Weights of a small image diffusion model: normuon at rate 0.0052.
Rows from block 5 of a small image diffusion model, named by matrix and row number. Rows with one number belong to one channel. Each number is 50 + 12 x the weight over its row's rms, rounded and kept within 0 to 99. All counts start at 0.
Before each channel's rows are labels from the 100 images, of 14848 (inputs lightly noised), where the channel reaches its highest value: "patch colour" is the nearest of a few named colours to the mean colour under the peak; "responds to" is what is common among them. Only what is clearly more common there than usual is listed. The data: small renderings of single solids in any pose.
# convs0: first 3x3 conv (model.mid.2.convs.0.weight, 192x192x3x3, standardized in use, each kernel summed), inputs 0-191
# convs1: second 3x3 conv (model.mid.2.convs.1.weight, 192x192x3x3, standardized in use, transposed, each kernel summed), outputs 0-191

patch colour: pink
responds to: white
convs0.111:41 55 36 53 49 54 70 42 64 41 29 51 54 38 48 41 72 58 68 60 53 42 59 40 58 50 81 44 43 65 50 44 63 50 66 53 41 57 24 67 57 42 55 55 41 49 51 58 47 60 40 40 61 47 41 72 63 41 33 42 40 50 61 59 29 54 57 47 61 56 48 43 49 49 39 49 54 38 60 44 65 58 37 48 47 32 19 70 90 46 40 27 66 46 51 37 22 58 46 55 61 50 56 59 60 61 25 47 70 29 53 65 57 54 60 66 50 46 54 34 48 36 36 39 44 44 41 38 82 40 40 67 52 41 30 34 51 58 24 55 52 54 56 63 60 31 51 66 40 31 41 60 47 28 32 54 35 56 44 45 67 39 60 47 51 72 52 58 58 49 53 65 46 69 47 40 59 53 57 42 46 58 64 59 29 46 47 43 51 54 57 49
convs1.111:75 59 55 46 48 19 13 52 59 62 73 64 63 61 46 64 47 40 69 48 44 54 52 54 30 59 44 41 43 37 38 40 42 45 61 63 58 49 66 66 47 56 53 47 55 27 47 45 46 45 44 50 39 55 56 43 64 32 43 48 53 63 43 54 38 36 45 53 45 31 64 61 16 36 40 50 48 19 34 37 39 28 28 47 37 54 55 30 48 44 34 65 38 42 59 55 52 58 40 45 47 40 49 70 59 28 75 59 34 43 76 70 61 60 43 32 43 37 44 50 55 54 51 49 50 35 56 51 42 52 45 46 40 35 78 61 69 49 47 60 36 32 53 57 46 60 47 40 56 58 55 68 46 59 39 58 49 32 64 55 43 61 50 50 34 64 42 40 58 62 55 43 66 59 69 42 43 70 35 40 49 56 32 70 55 57 56 48 60 62 53 35

patch colour: white
responds to: white
convs0.2:47 50 61 44 42 50 35 45 44 14 35 74 43 24 42 41 62 60 53 51 35 38 33 51 64 62 67 48 56 60 48 48 78 41 67 66 59 40 39 75 62 49 42 44 64 27 51 25 53 46 58 61 35 60 63 47 55 44 54 57 49 69 53 57 61 47 45 35 47 27 17 56 39 51 32 73 67 39 63 60 57 46 55 21 65 48 41 71 55 50 74 58 40 47 77 56 70 64 31 66 44 56 41 55 38 30 38 51 53 59 30 59 41 60 55 46 30 52 49 64 38 49 54 45 65 38 53 57 54 48 41 57 57 58 40 59 38 38 54 61 56 39 48 48 43 48 34 45 56 52 41 42 60 41 59 53 52 51 40 50 73 53 41 66 41 48 60 30 29 65 37 59 51 57 50 61 45 23 54 48 36 41 45 47 47 62 58 52 51 70 53 62
convs1.2:42 53 53 51 46 66 35 51 47 64 44 39 44 43 27 52 62 45 59 55 59 40 56 58 40 53 22 46 42 46 57 48 32 44 45 45 35 40 71 35 59 36 58 48 47 26 62 51 41 59 44 44 50 69 63 53 70 50 39 58 42 54 45 30 56 45 46 58 29 33 48 37 39 45 37 53 62 47 72 50 47 67 53 47 52 46 97 43 41 47 50 47 21 47 45 46 37 44 56 63 46 57 60 64 37 69 48 48 54 60 43 42 44 48 48 39 44 55 63 65 51 44 56 53 35 51 49 27 21 36 54 80 55 27 38 53 70 72 48 68 44 75 55 27 56 27 68 57 46 31 56 50 68 59 51 51 69 45 53 51 60 59 53 32 60 52 48 51 56 41 41 35 59 53 57 44 45 56 55 20 43 30 54 58 55 55 34 26 62 37 34 41

patch colour: black
responds to: black
convs0.158:62 56 60 40 15 41 33 50 52 14 33 50 36 31 67 75 52 59 53 41 60 57 41 64 39 52 66 51 59 57 39 44 59 58 47 61 60 54 21 52 46 62 64 49 70 42 60 50 66 67 61 46 48 39 51 22 55 47 56 52 62 35 62 36 36 51 45 65 53 41 66 38 59 23 57 51 60 35 45 71 40 52 52 45 34 68 54 60 55 39 56 79 22 48 46 52 55 55 56 52 41 46 51 36 41 45 30 69 61 23 56 45 38 52 55 56 47 49 66 45 45 46 56 28 57 53 60 52 51 77 32 52 58 55 55 61 64 53 53 32 65 56 69 43 43 50 44 54 41 45 41 32 52 65 49 43 53 28 60 69 25 40 58 34 42 44 53 50 46 46 43 53 67 82 41 42 49 43 59 68 49 49 58 56 54 44 58 36 58 43 65 40
convs1.158:40 58 38 38 65 42 53 65 43 77 63 66 74 66 44 55 56 41 60 50 53 57 40 42 44 55 64 60 56 44 37 68 60 58 48 63 58 49 69 67 65 42 59 74 46 61 45 53 46 49 67 28 65 61 51 49 42 44 52 48 52 59 51 65 63 69 47 75 39 59 85 56 52 54 70 57 50 68 56 43 49 43 62 49 62 44 52 40 49 57 51 24 70 47 35 73 65 50 57 33 50 56 47 72 44 57 73 32 52 50 42 47 80 26 37 45 59 49 60 63 60 52 50 69 37 41 44 33 38 29 50 46 39 57 55 63 44 47 56 53 37 57 44 57 27 60 43 57 51 49 75 76 44 36 45 50 63 65 59 52 52 57 55 40 66 41 59 50 40 49 55 38 33 51 52 46 50 49 68 51 48 76 75 66 40 64 48 26 66 59 58 50

patch colour: yellow
responds to: yellow
convs0.78:38 69 78 52 45 60 44 45 53 50 51 49 39 51 70 56 42 24 46 33 54 43 43 52 47 32 41 50 44 39 61 54 68 42 63 79 55 52 73 62 53 37 48 41 51 22 54 61 51 49 31 59 67 51 36 70 52 37 63 51 53 53 45 31 62 40 43 61 47 33 49 49 49 58 42 72 59 38 60 55 63 71 66 38 59 62 52 55 33 48 38 48 22 50 50 52 54 43 71 84 19 57 58 37 50 13 48 62 61 44 41 63 49 52 39 63 42 56 56 60 46 51 49 66 50 52 45 68 55 44 54 49 46 39 61 51 58 58 40 64 63 39 13 57 51 39 45 19 38 65 44 51 60 44 49 47 49 60 65 43 56 47 50 47 63 61 39 44 41 52 45 50 40 46 48 47 55 62 47 32 59 27 63 60 47 40 32 27 46 52 65 71
convs1.78:42 66 42 60 23 48 49 68 52 57 45 57 61 49 39 51 37 46 69 52 47 50 52 57 42 53 63 61 66 30 51 61 69 29 44 39 53 52 39 45 28 58 55 56 42 51 48 45 39 40 56 51 62 52 45 64 36 37 68 64 32 66 57 66 66 46 65 45 73 59 77 28 47 44 51 45 50 58 72 52 33 59 26 42 52 49 48 64 49 52 54 58 56 39 51 42 45 23 34 36 26 56 41 49 23 37 51 43 63 50 44 28 35 45 46 55 43 45 33 67 54 67 46 36 46 37 39 37 40 21 50 47 78 35 35 64 63 46 48 49 60 37 48 56 58 59 56 60 69 41 35 57 57 71 13 68 48 48 43 56 48 38 45 48 57 56 55 61 28 46 42 50 34 60 79 49 57 56 48 59 62 61 53 43 41 61 42 47 53 51 24 46

patch colour: white
responds to: white
convs0.41:42 61 50 51 54 67 58 65 62 50 44 43 81 35 57 34 52 60 41 56 50 44 44 40 59 71 71 56 73 72 64 50 48 62 43 64 28 48 37 67 65 56 71 58 54 65 65 68 38 33 52 27 26 45 39 45 32 53 57 46 46 68 59 42 68 57 38 60 57 40 61 43 35 40 66 45 58 61 53 40 49 40 53 42 74 54 30 70 48 60 51 44 36 47 65 44 45 54 61 43 44 50 55 59 62 69 66 55 60 60 57 52 67 50 54 37 42 30 52 39 35 42 29 38 61 22 58 48 43 52 39 31 35 41 43 54 31 48 30 45 48 44 60 57 64 57 49 56 49 72 60 51 73 56 41 54 43 49 43 46 74 44 52 49 59 42 50 55 57 48 36 47 56 48 37 39 42 54 60 21 18 61 32 40 37 48 34 52 45 32 51 27
convs1.41:40 46 40 36 35 68 47 40 61 30 27 42 24 48 68 51 53 60 74 61 42 63 68 61 43 28 30 56 51 52 58 75 61 65 49 25 39 35 33 37 63 63 37 41 52 41 63 63 61 36 59 66 46 47 47 52 52 46 38 55 50 41 53 84 43 61 62 39 65 52 19 39 41 71 52 50 53 66 52 49 58 58 49 61 37 55 37 55 32 68 43 60 56 48 50 45 56 62 51 50 80 54 57 57 40 47 59 35 38 45 47 42 22 55 46 47 44 61 48 37 45 56 65 36 48 30 53 50 37 43 55 57 51 54 47 46 30 43 26 70 53 45 52 57 38 55 46 57 43 60 44 38 41 61 61 52 42 43 40 44 58 61 60 60 41 38 38 41 38 46 39 70 36 55 46 29 54 30 67 66 59 69 73 47 29 45 57 51 64 31 40 66

patch colour: white; pink
responds to: white
convs0.154:57 41 35 49 34 23 61 60 51 27 29 47 38 36 37 55 49 47 52 41 44 51 44 50 47 51 64 66 50 48 63 42 44 65 52 42 51 57 43 51 40 69 78 73 51 39 30 41 39 56 55 54 40 31 42 77 55 45 64 34 54 31 73 53 65 58 63 49 69 45 50 42 56 48 43 33 44 43 47 62 48 57 45 41 54 56 64 55 52 30 44 61 64 48 46 59 34 48 70 39 46 30 32 75 53 53 52 42 70 34 46 64 60 36 62 49 60 49 62 59 63 40 58 34 71 79 77 50 47 32 54 46 68 58 53 60 61 36 44 43 45 47 58 56 47 56 55 74 32 34 48 16 53 35 57 34 63 39 43 37 64 51 52 48 43 68 48 51 51 49 71 47 34 51 26 42 48 61 49 60 43 58 41 31 53 48 45 54 29 69 54 73
convs1.154:39 51 20 54 35 36 62 57 44 60 33 39 54 67 47 55 48 68 73 71 48 62 49 38 78 39 40 65 72 64 63 39 67 56 56 40 74 50 50 46 59 48 53 52 57 62 47 42 66 48 57 55 31 45 54 40 36 70 65 59 69 42 45 68 57 33 43 61 43 45 48 61 46 42 32 45 51 49 49 55 65 36 87 38 47 47 58 38 50 47 89 61 52 45 53 37 48 36 47 42 33 62 47 47 35 27 61 35 64 57 67 66 49 49 54 66 52 30 52 50 48 60 49 37 37 26 48 57 48 61 51 43 37 44 68 40 52 44 44 71 56 50 43 46 42 50 34 36 41 53 46 57 66 73 39 58 48 59 50 66 64 65 37 51 80 51 53 41 48 45 59 61 44 56 64 56 60 73 51 39 49 65 54 61 54 36 43 50 56 50 80 59

patch colour: black
responds to: purple
convs0.11:47 58 48 51 41 32 43 47 59 32 51 61 65 50 56 43 60 39 54 76 40 51 66 75 48 55 82 59 51 56 61 57 52 45 65 52 36 67 62 52 34 51 57 49 48 76 36 55 33 56 69 40 40 41 41 47 66 69 61 61 57 42 30 35 36 47 55 61 47 45 56 35 56 41 66 31 45 38 41 55 57 37 16 42 58 64 62 39 43 52 33 42 53 63 46 52 65 41 32 74 52 54 48 46 63 50 54 67 47 58 81 45 35 49 42 47 55 41 41 75 50 45 54 51 50 41 54 41 12 43 48 72 56 51 31 60 40 47 65 44 46 39 45 47 48 62 48 54 33 48 31 55 45 74 48 44 46 54 49 46 41 35 60 40 46 34 27 53 68 37 40 73 66 28 43 30 66 46 61 64 54 42 59 29 52 54 45 49 57 71 45 48
convs1.11:57 52 54 42 52 67 51 25 43 49 37 32 66 66 53 42 62 53 62 70 62 39 34 63 61 34 45 58 62 34 45 40 47 53 45 51 41 53 43 71 77 50 42 50 80 61 61 49 48 51 22 39 54 42 40 47 54 57 48 29 54 63 55 37 46 51 43 50 39 53 68 49 69 53 68 65 61 34 80 58 58 46 39 59 69 52 55 41 67 62 44 57 56 58 40 52 56 42 55 59 44 48 46 66 39 62 71 27 61 59 34 54 64 50 49 56 57 63 66 48 43 37 33 47 51 53 35 53 40 61 69 42 64 55 69 39 55 35 48 62 70 75 21 50 62 38 49 55 54 42 55 42 52 88 61 34 58 42 65 36 60 55 45 69 58 49 56 71 53 44 67 42 44 57 39 62 32 72 59 31 46 48 45 32 48 37 48 40 29 45 43 50

patch colour: pink
responds to: metallic; sphere
convs0.180:52 33 58 62 51 66 41 62 45 41 60 64 60 61 48 64 55 58 52 45 53 44 43 53 44 73 28 33 55 61 90 33 61 53 44 36 68 58 57 76 40 65 48 47 53 69 51 51 43 32 32 67 21 46 40 34 41 52 34 42 48 45 58 44 20 44 25 33 56 78 52 64 64 53 43 37 63 38 34 38 64 33 43 38 67 36 49 45 51 54 48 42 49 59 48 42 45 16 70 62 62 39 47 49 49 57 56 55 59 70 56 37 49 50 64 51 56 62 44 55 60 57 42 54 41 69 51 55 48 59 53 44 56 36 51 62 38 52 67 48 50 34 55 40 34 46 48 45 53 46 54 46 57 68 63 62 48 47 67 56 47 39 68 51 65 44 59 61 54 45 19 49 56 38 36 38 50 42 50 39 48 45 81 45 31 66 35 47 37 54 30 58
convs1.180:53 40 38 57 53 44 41 57 35 57 73 52 66 39 50 47 44 58 50 55 62 50 57 41 47 40 33 50 38 27 50 69 48 33 43 36 47 41 49 24 53 49 53 62 58 47 40 39 32 37 61 32 65 46 57 48 47 52 49 43 62 50 53 34 52 58 55 64 50 47 68 50 71 47 53 54 57 79 26 57 44 70 32 42 49 64 44 65 59 27 82 52 35 41 65 47 26 51 37 45 41 57 53 46 46 60 69 88 45 62 52 55 45 44 57 38 36 20 53 33 70 33 42 34 55 36 28 38 43 51 40 53 49 73 70 38 40 54 66 46 66 51 58 50 58 58 41 51 71 54 54 39 63 51 51 41 52 57 50 63 57 40 54 54 43 48 55 45 49 34 50 51 36 54 46 57 26 50 43 67 31 32 32 67 59 47 58 80 46 77 54 51